From a checkpoint of a small multi-label image tagger: 395000 training examples.
Rows from block 5, named by matrix and row number. Rows with one number belong to one channel. Each number is 128 + 32 x the weight over its row's rms, rounded and kept within 0 to 255. All counts start at 0. Numbers have three digits each. After the name is the row's rms in percent of the matrix's.
# convs0: first 3x3 conv, stride 2 (model.blocks.5.convs.0.weight, 192x112x3x3, standardized in use), inputs 84-90, a 3x3 kernel for each
# convs1: second 3x3 conv (model.blocks.5.convs.1.weight, 192x192x3x3, standardized in use, transposed), outputs 96-103, a 3x3 kernel for each
convs0.57 099:098066125132067087122144112127129130102128100132152120123142127137142103152087102143157122108144125131102076108137130107113126094125107160160133122108130144125138107130097132137177099133143
convs0.58 100:155182174151186163180165140123132096110082130063097140056047091066076085096109138096087068089103146122187202156140131171133148159193171080077078114049043086065102127136193127109159073104170
convs0.59 098:108087137060086137019032086103140138105175189114095141132195156081143181041130173129151203142186199064125189182163143171183172124122112148144150124145145115153153165183168165194205138139182
convs0.60 103:104073098089081108096090120146156130140153122130123105180154154189160143168152149168120133117100116096092118131110154133152172134132146193227165230232174214218168134127116185178144165168155
convs0.61 099:142106143111124158151127163106212058076215111056216089102127091106120079042107052130191169145197134139178129115117104108096115182187187123114136120123156122120153166123139164156180171145135
convs0.62 106:085084114172184134163176121084101122125130164092123156140079103101091068082086124161120123136106098136124124114140124139169168169162126131124119117126118150178181071162152088172166127187171
convs0.63 099:143107120135147122087136108121161120075113108091087103137122160132134170112147165149155153155131126131132104195190158190173176215233210107127144108129154105134149144176143134113117166160114
convs0.64 100:070090075153171163121160122139080055175181150102083122161174109174156124141109129152111150108113145127120148074088119169174151164162147136163181146151162126147137101145145187184157139132094
convs0.65 099:113086095091081125101133147118183164131147152127129112165140147150126075148099104130127121099131139100128149083061099060117139122166185128126133150143122133122134076097146089149130127104094
convs0.66 099:135171191086097159069079143120128149070101109105058075137125153157141152126105111088110107118126108139153120059097114006053071145082124134145123134144131129147151142151141122130136178190141
convs0.67 102:149142142147126131142129103190141129191179094153190137112110125125119118138128095126026130138059087159115092124119143100120127157110125171126144175137120155146130132104170135107149166093121
convs0.68 099:116094107111078086159170110111110129141117113171173116153180182184190220139164161144107103071097102121108109014054076065044085090099100135154161124145157125105124126131136103121145168133147
convs0.69 098:135121088113111119116120160116075074134119111139136106116121128048077112088097160135114104142112111115139133131146104164148125114137112153135129139137116143133131233178096198157079108087119
convs0.70 098:143150133148123122112140070079155213080133190129178178107125159142088126125127099172137085160150082219200112144114143146128113147091090128110117115127139107111117138155167160140153134130148
convs0.71 099:144163166041079166101102133088132134073038077089074047124142179109146168159134157116102115153131130125161162082040079074012065139087083124125153125143142130136134178165183123124142120135127
convs0.72 100:171083093089096174164185173122129145138153118139120057122162137135139105122118143173168148191135092145125123184149100127044101115133139154148133137143125146151132120094138065084119147183193
convs0.73 098:089131121158188176202187161106096105132083113108116141165136157073068098103097105133158102110140132125146125128152123142124103174151104130123109095081091109106120160107100105054095151134166
convs0.74 097:131121110164117111147161149127094061200152073203230126122153152174157152159143128098125120119133114146130144091087089161094101168167161108135169078092131138093112132150146089082061132103078
convs0.75 102:122104092152150110125140103159142115141157102097103097152090132147097115142091124195210122162159111088115099110129123146148166146146151157158165154184172120129136147101144153129133153126157
convs0.76 103:156184156188218169190200122116122166136128205092099141105093101078058116107091135126093105127062093108106091088088106134137143134117111130144110121148135137165130128110121148145171119107167
convs0.77 102:135118103079081107105109119164130128078119138131136197182169145165134116120090106143159139143176142169156132139174184120170150112129134168161152151147134129128146146132121134065101124115151
convs0.78 100:158157165113140163138108090100057130105094118183105101127161159067132128094096127174182183132140172086057133117118155140165157132130127123167150119137139130128139140161170127154210076031162
convs0.79 106:099126133137152173125172161141133128142114135108085106133091119127103149135151145106084087104077086124122108146151181155137130128113101158152141147168157162178175169195175175188175186185136
convs0.80 100:134097133101039062129146127132081088155056067151134125186115166171132163160116114111100130114119087100107159077089106101110122198215225099111151107133144134136153064069111050057087152158162
convs0.81 096:153147138152114127123101086135065100158113127162127145140137138116145149119131155142101129119109138094111123120121136079116166102126140123097130110092135099099131104052132089057128072098165
convs0.82 097:141126098138100143128134111138232130102219108117194072126165148182171153150098052119124121166181097095135082047043054109096152168156163140148188118142169137132164132106131075052061159104110
convs0.83 099:149169118090088117164163206165172159076120154126134117104109145132132121107165156149147125148139141131130098170196168119094109101085115163163144156134132158135106179156145109109112134107151
convs0.84 100:132166144124133110102087131070199071063209099095231133107106096137094088110105084050111089116158139120126088152119087116077137134147163153117149146136163154145167162124120135112134174138165
convs0.85 101:124139155044061114102094123131159141110149117148121079139137113111144105092113118112116117116159129097116092148155152115106148030027093138137114122140130104141169157116066138127077142187188
convs0.86 097:135093120167152169135155183150151116127168105087155154141187129146120105098123152120148157107111149114115129163194161187246239175236223117119142102112112133138129141151151155159153170172150
convs0.87 090:139158158134152174118140160111145172111141167122143127091073105079105103108135122152118108139155081159135127162142123114171124097123126156169153150156152143151134170168164180184158174164130
convs0.88 103:098099159093134157122154147164153151159134091133083079095114150103161162099101074174116117125091089087131160096059062067077122076112143127136131141145126143122108096060073100122085140139148
convs0.89 098:097125139136144127139109089122140123122148119120114111174118070127094076090113090138150155151161176120155157133169200179211210231223166092108130129116128136134113119113103115127112114121089
convs0.90 102:156168124149162131145160140123155137151151138095117097108178146088158126129129119089092078081118114113116116123100111149113100120122107158164150162167170164171149132161160185233241112186250
convs0.91 098:069096155100095159131138141133064108138076116119067094078094122081052121107106159119097165109106214105152197145113118124108154106104134147135141162118120146133138143174185124109201091080172
convs0.92 101:135185179113112143146120129106106180132113125136162123169133163126180143139114090159150114181110160172154137122123130118131138148113082110146130089120127101096093124148151111097191140075122
convs0.93 106:133183186170192169181160149146144148115101134108117126139171163144176196126170171109054064137124125186191203086108118184188182188181170137143128157120105158122103076087091133114120137134126
convs0.94 105:180183166124141181088073115122155179111093132092077087125146135161188197175147159160145149175156143157139095137120105139116110112118104160180173152153140120096121125111104145100102078090124
convs0.95 101:112185143162170168124113125137114117105152150126195173148108117093101124138170171066084092112165179184201164143151144139124115143166103111094093106071065136099108161119102130073057184173168
convs0.96 100:141169136144141149114106157115169146079134131112131097152188163209249235146206183160202176188201130111100105187171104157139138123115124135126126123130118149152154105126120063048098076051120
convs0.97 107:150145090129130125136154150180145148168182193126150168082113139116112135106121149114148136127114100109139111142143148097117130073095118118115131119125128118131142126085117101088141112095164
convs0.98 101:124175153155151117119099113098129242098153249109127165085092131047116145126154180114117158129159178149183190136147118182134116111079078121167155141177145143170120120186189168161187105112124
convs0.99 089:151143132145150130144138143146149109166170118153163119109144201072180166133154156146089116131098104146135130133108116122116119137158116128139150141153146143148157129138083168127087163151121
convs0.100 096:135161111115109102140108098107131149127111124170137135070060093076101126177168133158147147145140141109083065189197152104019059065064097132155140133147155133140147158171162097072115110133152
convs0.101 104:164137106165151134164152177127157146145160149145165159095107101087039102090067106170133149119106097102106132131100069123144103147152118145123121116118138114127145116064099129082132123125172
convs0.102 099:115179136087219166096216170120074091126067101124077116127122104097106106101120137142127127159125161143173142140144111161154140144189128147169156140185131143178133081103174144135190127116181
convs0.103 099:183183154147173138140152107164175158138135141128112094119104090127122105137135121123109087085067058096112118159171173173170159101121116135134135123106105145121109133131104149156135103168161
convs0.104 102:143154132122168144131130125103134144135163154083084130140185142112172175145201239178144124147123121123189156142171169168185184124128161169143125160152134162151115107082100168159126105113096
convs0.105 096:150026065201124054189154107139166110157168105132145149128108095179153109153162118160157115138168180142149140141092069168196109118156128120123166126123171179162160133127098138152137111142155
convs0.106 104:178173118118129104107077099148116126138105108158144128183139153148155139138131153142105128142139172169142160152120077108126111094088114150150122168147121168145121152201161166218181095117109
convs0.107 100:116113105172165144126138087151184163140133119124121092156149099120103100092127151092093096070106144140158168015037099132172185172177144125119130123113123126111116102137136156189128142114054
convs0.108 100:163102090124071073130072076089127165101114165130139139116109151092140163107131148059107145089148185111125172133106078160139127158158127128124158127143166133129154124194197083163230075143206
convs0.109 106:061053056044015047041041070120112109116136128119125135148134128175146174153139177137116119131095085140139138133119123147123124121120141147153160166168157163166153119085100138120125094094117
convs0.110 098:125157132149145123108110126118110145123108157143129130090075154075101166137140135122149129183173119179155098182217193153202173132168143143147141132131141141148159170138105135072098118073067
convs0.111 097:159176195112093117180136134163167129103104063152176148106183129086164154078112080086142158134108106099076070216234223187219208085104114130122116105130107097136140118122099105093089148106085
convs0.112 098:127138096140108090122066080117168075077160075088170056095115119195190230132087099117101119129174174114171137164168136155111149072083068158170174160160171141156172146148171125106116160157147
convs0.113 099:142129071100083125131157150138144162126164141135164153171233197188201150163111107119125112141112145161139142086068104100088127121171177124117122108094116096110131135111129085029094119110130
convs0.114 101:188127098175154111175155120141131124130131110182162129158120121143149133155169128141112103118087076154126137163157102159185132150211163138096091173104085192131091156112065176150105191160098
convs0.115 096:170164137133192149149124097155123180087109177105072093068076045104137144103163151137151135110123133140084096151148142140215164041087137139154133139155120146150107145154171088112154026055064
convs0.116 097:109121136110092102142113096092132143083084092134114069100102093060095101134127122119082086087119064130123055137152122107094143152127131155171177142180192155164178096121133122125132168147164
convs0.117 102:174138128138155138110136125160154116174157135165161156192136169146158178156146177143140102126114111141136128111097074065064078108114133166181155157151139129139134155100097148115084177183164
convs0.118 099:106142154165142166122118161086092168136116180103119175092128130119098148145168208089058077095091110134140178157158156103063082113091139110126117147131124111112108080110125136099102132149160
convs0.119 099:167176151138170150090086097130175237140203233090117157117159216133210235134191215150172128173161150159139142154126131137116156113139121131143137114135144112122127138191152146219220105146147
convs0.120 106:141143207137149160138160146173144140164133165149153173140127111127107103151123145142116135147185181179148111143128154134149179155143132163119132128093123106133147126070127066065149086104153
convs0.121 099:138183179122113152089119115107114142098072120114098129119148185122113161090091144153150190126117128110062119157140147151179149116122126149163149159137117139115101119139158147119113122129121
convs0.122 106:136154137146180153153125127114163167093169202070115164072108099082113140107149168175170132159171129141152160167191129155175197151156148116116136118126133121128103188206166132159169065081116
convs0.123 100:155160134180197125187187155142109172164125191090068097149179167114115124152180144067071074090089109094135129146130166173195193133153132155147110186188142154142124096067114197193213096119113
convs0.124 102:129122107108107112131146118074120177082064177109066144099158170075149198109104152122179181057123198075089155140142155140174130131135117134164157132140149133111138131137136117110174093093178
convs0.125 101:158134111135136167139209175151116134134112133142134175128128118165118058104086133166183107172073091156149123150164128098130127115108150173159131162122112122128131150184154156122160108102153
convs0.126 099:176154125212160136182148132139109138183164156134152167116118080139142118171186144134114126142076122136139148136114117120113137119133125125135113131141121123134128097113088158157117157192121
convs0.127 101:127167182171152182154143160138145125132141174124142165120050123032064107090115160077073105073130172120175157185142156156158156148126111135133111147105083109073095143085078142098131092086153
convs0.128 098:114123183112134159131116125096095130067093138150101126065110168064125176095099164141160139124188142110156176122107129108120117090132161134198149097175168086142175129133104096145096082140122
convs0.129 102:108086114064052080097084079144181178097150137115167129116108124118153136139161143118126155148165136143164161138134155122097126112105160117120134116119131130140142105109104129134127119163140
convs0.130 100:150085115136164119140153140131122157134150173147164148134082089140075095121086086092102114105101111118114100139109123198171149171153141133132116151169135177169148117075183153120132122098113
convs0.131 102:100137189095023117176102088082078171100054112154121068127099145137097127171105092176142144143165185091081175121143159160177133130119107158138119159146122132148131160111100155173109123175163
convs0.132 103:119157122149139111114119136101147173123194195142158101142119123107154133131179100172148091119107104119106142175138121133086088068087107137115104139148126143130113114122133118153140138154123
convs0.133 100:150185170109158179164132105151069140133083164125076120079067102085027142093065113121092110086045104133089096102085090122099105166098105153146172143163179136144149158131132162162168165162134
convs0.134 103:130129128123126160119106164137143138154122161121157201133167139158157066172101110166144118153121146143151133124160110124142125153120144186163128171114117135104141146129085154071090106040137
convs0.135 103:114094147145077069192175106084037128138060100145127128130063162144050144142120119190160162128107180119090145120129101160147133154162148145135105148144133137162167135142118112181193088180139
convs0.136 101:180184115158119105107166182094130140118148124155137146109198183183226174150142104153176146153145072078124105135124092099067081111120158135146156114124143124126147146133104087054070097093128
convs0.137 099:125140129097103099053083069165153138135093103138124124113084103100107107078128107142128132107138134121128150095186158217221178159133102141139158146144121140120108128163123164147115138105076
convs0.138 103:132141123107158141153163176163133124208175138161207180152157152146163109170144119140092108083102119116132141166077053205182132116159150130162154113154149096128145184169138159190171089177181
convs0.139 100:125164098158162109143148123109086082120044108130097123126109067100060069102088103138145060180118075131061102112193147126204145119118059143153146127136112131131116135112073138051047098067066
convs0.140 101:099105052136143110189179109138145154163169217140144131156161160094158131149145119101100105105110094062052093053051084107134181167184169114117090130160135113149142060063053159184131163211180
convs0.141 093:190123074207217127201198155130123140136135132110108110137149161146176185163180168101104121099116119113149131138150153170236204161177180118094107126093100151134126117086076145122100125119115
convs0.142 102:142175128135134187092094116173191176145152160123097060111103131135122120087075055137128128134136098112057103100105078153167159090124169140135133178155112152153136126171159148168100119153114
convs0.143 102:120093146108090111144127124155133161104141150114134146122093136113130118109102104121086138097074147146149152108108132107115125146116102142135169189143148181161154089081205135064165150095129
convs0.144 097:131095098093154117124110159120098131147171162167172200128134145138179195117169203160129169147183169105122096189132166119118126115135166165177158142158136111113095120061101167167105187207185
convs0.145 103:153110138132125125154180157148111121125089101171163165153115092113132126122114088146158142096117143130098105114141148141130161153153156138114098144139106160178149141144141126115159125063062
convs0.146 099:135137109160124086156111097100116191053092135101135162060104177047123177080125136135115148103079067123090126183209161171185135151151128176161119154141107150153128152134159170136146186152149
convs0.147 103:150117125088080151107171172134160166106141149166122132117166177163186185158135176139118086146065103094094131215147111107067165162166162142159171144162177172173164179161137091079102107127155
convs0.148 101:146147118165120098144127095117160147145180144155160101148131149174197178196188122113124123164141117182169146069067093103111092141148120128102101123099088147149142135118115134096101144138166
convs0.149 101:092136131047108154057112138157129152145082161163074138100128141081076107120106095154187188156166190142136157133120097158129117154135128124179180102162192124157190135148131162147160147135158
convs1.57 097:178179138128106152133149154143086130147128167103147153123125156112177149096129108145113087186169119140097093109155109169206152120124104147113095151145141166144145132113144153103106128136122137144126185130159126093082
convs1.58 088:127124115134110141175157194052053070048151136184185181113134116141145104169133156111098133114157119170156130174113082122098135112145144110073097149129114174186163181168169120121155168128089100129178152143207136125159
convs1.59 110:118103164083110130115140133120098125137081148153106123108132098097175070115120092155161120132139092118157104146168094150183111113175124142105095160032054124126084143125136131169153120108160113137106130214123139142097
convs1.60 108:158114120115094108085120178127139126113111104132109111106144111040131141089140145090127093133143082168177142119086101101048079132127143141121131184139126178164173140184163127085163164122140135164151171172122128112117
convs1.61 095:149189218167186209177147176111137161073093141086139159129114115138085068192116144157146130122119145141147128177185142156192146144164140136138097142143101171157100141122151089111190087135162097093137095088168140125164
convs1.62 104:157159128110118144147150170138125132127119138141151187126176209183173209157137196150125110122173186145133117142154135150108151185124154128167110131145073116111134158169147131141120141136074064122126139155116165119088
convs1.63 100:134136206157147193206183160136135166163163158171151138099100152104116131143126098119092170082069153128139204103156161105153145082129128108155112148173060144136074175173111181136141133115145093048116107090146137144162
convs1.64 098:122149172133104069058082059169143129149122154120107128168126132094082114108120133065099082054143093107138077113123141113196203106173147135147139137132120109132115090073097101112104163091087122108131127086130106085091
convs1.65 113:104113081081103102110100085148138150120103162137176142124153187138172151163187107066125140123128114117064104122154148127127142119151103100098100123121135104102081112080110161102049129136082158160145126148154133186189
convs1.66 099:120150116088163118124138131131164105083121099051053117117143156142112172128152173113162142134184154118151140151150143137134158174146134161139074178177101173184194141118180123048101147125107173194177173174150164148104
convs1.67 102:121121121139217186149206144150163136152156161117132148144144122148108151149149140107101142130097124107148126169134164160107186160127150142110072131137092149097116135077159164108100180123086118066152149068117110095117
convs1.68 103:134125106135092123146199152124117115075078099000012026107104150108096084113112082147134099122112073128125143116128104150151069144178117162151152181186193151139131134109128148078076192100081161173185144130148131122141
convs1.69 099:101078156140147209119080147181225183148191190183214221111106100118157143132134132119130155157104155176130126109080079124102094093136101120157141123177245098134155142129034123185087078171126143118106170118115176117114
convs1.70 087:148174104107134099099054119142149125125183109124126114131123155123175102117160102120122117134162145105127129070119126118116150166115098141129116134148123122161115180132160170104142142176138109153115100162098081172118
convs1.71 086:159135154112064094144124087179185183125116120087051095097031090100059116117143151175140168126122139097133165160132141185144124152152125104142134109107103158134113111128146117147117153181150113094118126109170148145170
convs1.72 100:130104124063069146115095101201217155210141138150107110141121139120119116108118118130112147122164119091143140156203162144194116125129090135143138113079118142075095125139105116170130168148118063089134110234197123181159
convs1.73 085:105089100108079141161139112126104105137133145120103123132135163170186126106084072094093151121102063191145099147142097117116137115106160131110101113146145116120148126122146102082147174116130095147161121137151151092102
convs1.74 103:119107173128128132105168117124130146070080112000016043152124125157099113141141099134129145073128114118124107083118132150115120124148110155161143137188139124128154135107146124110117161098123131106158113079120125106093
convs1.75 081:103103132159128151104111132166142093179189162147163154125087073116111161118113059139105119209180141127089127131115149136104081173127117108148119099181152063117113140119148101106132175132178120091127129085147098070093
convs1.76 093:113149134150146117150155155113118151153172159187217150094081117116116128114079093094089096149159114128125150112149126098133094115140142105102108130165145074143150136118165102080105129166114059096071122131079130146102
convs1.77 103:123131079142109144143090172120113116150152122150133146118082148083164168117171149098071081120164035175157108119120071117121092152139146136147160145142142141138145163179174163090162214149100114121150137157151128150102
convs1.78 092:137142145116075131112066105152118096139109148159142136130113103083110095149144125141152132147169109132154128107103142104116085080093070124163128145146169128112104128089065122144156094111178120123171096061080159127079
convs1.79 105:135173151099141119104148109152137132158136105155152119082086165073095109111104093119155126166166140109119130100110144117098117110095078140153133162128100178190138156145142150166173089106128159186193173141157156165169
convs1.80 094:120091124075124115152128116121114114049113102095085086129194194117161145127162123093094102065134145146138132115128116170113083154134098143068049128112071135126115120120153111066085096103158155165161129188139124138092
convs1.81 106:091070159095094162131109136116128207072165171110160166127132124133135115130135132139124130131134159148134129121123113112113092115083085144096088102117135121089080096148118095181126083197139139121137097156105111150125
convs1.82 105:185159141188157117131155123120112096119101082085109075134077065125109085163182095176130167155156194189141116124166197169226165154179142110161091127180129123151097123156115131163132123122174123115140136086151097084131
convs1.83 096:166153128099064092134111115194201153191135122159084098140180133104133118090105106185187170128191144148162149157176144187211141121148102108156140082105072141148089132106104132161153167152114092068129121215216155161166
convs1.84 092:102113121127135150137150172162188158153150141152130135121162122174173130171161126124105146154156138167113130147171115151134071138121101121116154106113125130146135116114071161118084132139118036077086066200173115150172
convs1.85 098:179120128097116095073135130121114098078103106046095123049053073119072081079113105150118082191136101099104129143172159184201172136137104098133099094110103126114111169134196135124121152112140119127167121106152116121127
convs1.86 104:119178219118106138160195146126166129138159146125109100145181130127144057131072076109099160110124154149187194157145148145112099133152140144154128135137101105106092124150147129173175105142173118118126149153194167178189
convs1.87 123:091149141119140134134103092121119107117138117125147134098079134072103199078075146125162159090127187087123182153162170157174216143137173058093044107161099129171100118139195098064171086055108100121156080094141095116157
convs1.88 100:149130088082107129096115179137181149131202151137188166104145110091115090117126135015021075062097081162133067091093139116108119175167151139099076103134154114145189144146106119117090143111093156147109144145124128124122
convs1.89 103:124136136198152102138088121126142133125105125102113127115115111110107096107092088088085115091079088111158091115088093096112096110119125128139130173185138146180160170170187149108099169131108143132134136073097142090152
convs1.90 100:127119141121097103098153122124153129141142157133122142126130160012116178066104115094107111129075082126137174089130142134187151106161141088087059154121066125182159145153186078043173119058068152161189138127147094104112
convs1.91 095:158146192152187157110229157129117139115061126142060130100111078137146122126144147139112148149166174131160178124143129152121120163154099134101124182062063166120078135132150123170112147155106101108098115215222103113161
convs1.92 076:129097149113078156145150135135130136163181165169168182133127119097108164122151114144144111139134130133126117148145161186157164153162173141171165169157164185166172121113136165136122188129122144106119119185148133157164
convs1.93 106:151151115115136075145201159145138142152176187117153153103130119088184161114171162082100091078141131096142132093113109082067091127132114138104091170111093114156134116125149088078137127104088092128137084147105076117097
convs1.94 103:151139100109086148092125174085123160097100134135137138147088150104170204138190184138169145159144109088093102132124113105128151124125152151123159153164172096167163117071120179137151167140159130139154093133106111112109
convs1.95 092:129117099163168173127135123087083108107104123124126116120130165172198139150148057125096096120129092150131072174179167162137124110103159098121132109169193130146174120170153128147162142147115102095141138144197189166201
convs1.96 101:147170150129133151140149180135143124104019038085060062115144150058130137110139121156131144136122134119169184155164079112172126115156153147146110165171140130168092111084074131106110163130123144113130125121147133134107
convs1.97 101:135119060159124068153089107180124147142150157142135116130127103142130096103110109104151145094148093096104106143176186162161143154132169113067071123148126110132083122156119099104105129107144077115185117125146144138114
convs1.98 096:117090094125125117156190159143169140129126115131123112104143144074164148080162129124162148126097145117151171104144065093139041101132121135175196139129176176175160145164166130153177124119135123131108112111082120108085
convs1.99 107:114095174091128180125140138117120120146119122119130106127125120150037060103059099163152151174160186169144114129134110144125145090101121100135166114164208115115149115109057097108078123120073127106108153094104152070085
convs1.100 095:179170143114099100136132081145153131139125124151079064119103089091096145105164125153145143163154126117152128152165139155157105171127075090127135101066074167097054116085126141135122168148101114122115141248215129167148
convs1.101 104:110111126110123122099100137138136152104169171104183152105170182168200123145146105135104100151139119184197154115099134169125116164122119170151120116132134101158116146188097081147120127154113131112123116161146120150113
convs1.102 108:117142110120150131129179151112137140110148156141157136144140124121098114099087135100138139101126139085141150134166130140168116142157130119129107146124093121115096111159179100115131147137106134144134094172130091145133
convs1.103 101:071075083087128088093130142089116108146178158135150162051119124109155173164177157078099100158136137161118115079071086092103113119088098111073037130162135046155212128125161109054104114090055070115094120116081121078063
convs1.104 101:152125117176140107168160125178122130158120139129124133147134097148085109137118132166129140126112096124100068114122187139120185138151154133140170112126159141153146128118136134105152119106120127092112144099076119092090
convs1.105 098:125091204097095112132139161151113110101051065069108088101136204130073112138075110151123086099109174128169185104177095122162081151177135125165085127126105157104090126106125103123147091129139140134123138164128105142100
convs1.106 106:127132137147114122106095082163146125169167142175134114132149118168084104133130149095145142118132102103170193124086133078100103042090096131138135123083075090118037146123124146100157122065112152135111128131104150155155
convs1.107 108:128109122144126126084101089139153143123097147172197181151146175117162166149169164079126109114141104115044077089111127138166124102163117093084040110085055075130097123093087130123066130105064168153145144092124104121168
convs1.108 102:112112145099167165077138159166143149128103153151127152090149178091166150111174162151149134162148138163109138135108103209206126177151086158076097165071101102185102094145097093205101166151178142206123106207134126174138
convs1.109 118:194147158168093106164140142134136147110139138115125140139145125117124107125152156134138106142150094141111097132079127088007039086072093118124127125144143134162152157168151130134175138110150148149130166168150156144148
convs1.110 118:092123163125118128143144096109123133109120110132124135072077133110152182111107090110106140052084149114145167110149172133167195147172162081085084124138073158125068131133146108134161108111136092116139053114147094131199
convs1.111 094:101148173064074174137085058146119146135119134096091138147147159146119064067091074128097119101082091120191155136164107120186141098180169158145115170164171131093111141092087162088090108103137134118103106116147134138130
convs1.112 094:124132173156168185143160153131138110159132116104105116086079083138146144145150144193168184186156158152133141173175134183164147148177132088110078141130129128149104115135166109117212160156151095128115124125120130113152
convs1.113 106:147151096130128107125106143123121121109098111091122127139123153144156097114126097130057076114127066148125095180156119127118152091137172131152144153153142166148135141134134149079078198135055091104142139055114139102130
convs1.114 103:092092074106102134109068127117173185088119156113181168115065124145067150163120164137089131159123079183140075132109124101083113094090068090140166067139149098100132137122104119143055071132075196139118196120136213128125
convs1.115 100:126154156143114112151131133091100120120114162086073117101130145081112078124114074116124157120157143152153159125130127124175152096126148119162176168150187120133115139080096147118144102082165114130099116133103127143088
convs1.116 099:154182161142149147138141095129160148101176161091134158122117150116150184086106147112113107099118143066106150142164161176164180126103145087107066141162050157180092172195240101083180144102145104112188109090148111104126
convs1.117 097:116109121092162128122193181163170140139185155127144137131141157136126139160123097134154134149158145132155109108137127130126142170168156095115086120138131115104127050061123119080101196145127138149137142125109136128118
convs1.118 090:086114145100163170117153141116122149112167177101132131097085094101141152116131119111123095134122084140127061100161134076053077124103098109082067171190145129197195072150107138102102205185128140169198114091117089102107
convs1.119 100:116114112103107108114120132153102111143082089120097108179140138136124148148137125127131083119128098076089117074130107070160141040078081117122122158152114146189093146141157115070140127058132139141157110116121117095106
convs1.120 108:140104114157132188155184223122114100135096081135097101146125111142186113128134173113104141130143117130177161187178080188169121168139154131122139108119123116119109138140186156090120134134109124162173158150155137135124
convs1.121 093:141133091078116131082097158126119107147137114154156143178092117098186175139162146132152143124182152102145129111082110147143129109163143203162145173207181105159166151110136160117178177147178099134157084118134104126129
convs1.122 106:096085125097097109156149152102086117158146152160135114117117087092130169152112115114102117146180148129123153120092079098129105102135119161096100142146118055149115144135132145105139168151145068140123101145135098125134
convs1.123 097:128125106197170165192170150133123139156163149118140145112129100122069107128107139124121128080085107142123115132127152149132189104127124095133143112151179138140141139095103114101099134129148097099107156122109142116130
convs1.124 102:175079104131167138118133107085109119114120136128137133130163128137145085145127148164101097179119089122129138141122097133163135118129095142131090180124112162147092140095101142176118174138160146121130132130114148112105
convs1.125 101:153124102144057091102117108131110106145096111148098136134128091135097101095110145160111107151178117180167147149164131187172117166141096132162124138130093127118114170132168184108126173130102128152179168208190111112137
convs1.126 100:089090071081147091166145131085130163096129134130161161119151157144177166144174144117163126140130107130137126127161129123150131153112105126094080126114138132097110140061114192074077177150086123144098109121072088115076
convs1.127 091:157163101153099122165127158101087092127156133186175171086141174118180120151125143120115129095155100148169131159185124154088101137150155128099111140109117155135118180152163143134166125097114094128188135163161199166151
convs1.128 103:158120107090176117079203133136136114105121127070098122155178133181186071172165123087088128091064114118122147135104101171171136171172136111148121128119175139118139150152056123207062163147155153122161154143121129136132
convs1.129 094:103097163118118133177127114148166151097183127088113093126142152163188183137196198133116089118094113125121122115090104086035084129091100104138132139183119099186193118154196124084160191149144089100156107146167113163127
convs1.130 097:134088152087067148130114114147099108133142137184143115106156127121092117112121130116092052120134109136147141121142164147136128150168128075095078094086064135092057110098196135091124126118168108115115135148142096155140
convs1.131 103:141146131100121126126114129107132112098102117105090128128115157123149151130170194184134133169129166129154174134129132120172111113136133122129103134140132143163134099159116182129098139115151103154120131217152107110100
convs1.132 098:162140144125060121149084125179159147172098081159103099161102125101083110095112101139113090092114138079092153111125137126135132157150156141126129133112085119160124088155141094169147121104120112101105151172109155144131
convs1.133 090:109102146125211208088165194129160123098135115107145132141178164118101125076086129096136134078090118084121149112104137077081145109102096144169112154166137113105113165144132180147135195122134098144119066130144095172180
convs1.134 101:108131098146172162138157216145108089160134101151101108140119113169171095157136140115065091113170108157175137136163125203149162173130136137168127114126105138123119202154141162118107153136092145180160167151119131105075
convs1.135 101:148130178111121141154133178110116125121068122116049115113095159115112140107175155163134150139130167130112177084142192138200149193184142140149130137086078163117070154161121113133116152124096086090104143219203147134177
convs1.136 110:126164101081044074113082077124108109109093089126145124130160131118144088080077085131120097127170151133159158134143098098118152130146123159139147156165162140147121149120070119118071172151111124107122125088154115129128
convs1.137 101:137068112140109053114070074113137159146118130135129155144143114081091154107117136084102100078076083098171121126128105111137159091165168127147134157119099135124120143116147100096110153122103136145149076079133085090113
convs1.138 087:076078051078111091070129060161132091158107093181166115156154139151120064141151095134114087180125165157065121119105160154113089130098094157169112118224165073114174120079096152173078170147161132154124109090110123099124
convs1.139 105:094114106159089119114095176122113136124127102108099089090123115092108130124123127148164152140149157172235167106126155141095157147096162134145119082109123108093091161172144120148135132142114112134119126178097128114085
convs1.140 102:120141127078144148147139157161146149135113137158186171084116196118163187111160130098125127125118122114081131094183134127121136129082103126126075131126099155187149128081109111089065136130111163140141139125127149111129
convs1.141 110:094109146088080111147129138113128136108087097107157127136167200141150136129091137170114123147145136160182160116156085102114076086125085156109087136127129152086115118120086098113117117128108171156154158130144162143114
convs1.142 103:138138188122117181103061142144138144139108140117082145141084103111085155138103098143154130165204120152137065091137157141179126152189092109143158160125127154135120096100136078081119093116114220169130141112125081126140
convs1.143 100:119103113153132145106198150161142078157146105149136091137172131169112155128161159092127127143124127132159077127120157153136170196192143131118082114109109145120142131056101181154081185164143145117094167172096124169157
convs1.144 090:058123064103134165147126133164133100194144137180175148088092103118143173123152135161182172147198185126093088144155144135154187132079119138147097104202175104126158134110152160106155176113133117107091161159147153156181
convs1.145 095:098135162131076155113101123111088090102115123149146149136138155115107137133104103136145121170181099172187153122175144132123102146156102130166144133178175155129110127128152176138140145128111157105141148160167157169121
convs1.146 106:148158135152170111157168107072111103073081088072074116118127083095131101111100108103094108087004147079116159119086108127123143106141116088126132120179134157182148156143167149146155117122131124103151093086140099087118
convs1.147 099:128111137070075144127111144184200172150113062119059061142182147099159118128136119100094121094077110149144155130131107121098126129107109148159150141121121157151152120162099128178116187153085108123118132151150117133147
convs1.148 094:117066081115098158129167167147141116129122133156195185121106134155167166129159144126096109143179114156126067184116115171097127168110076108163127092158143103121123124127111131094116191148079153130138167047106168094107
convs1.149 107:107140103130227090126217118143174132127167117097168136173181150212178114196141152101140122125150136148169140147133128162164177149176180119137108135135105084101073143143122123146064154152104172182135152168153104158173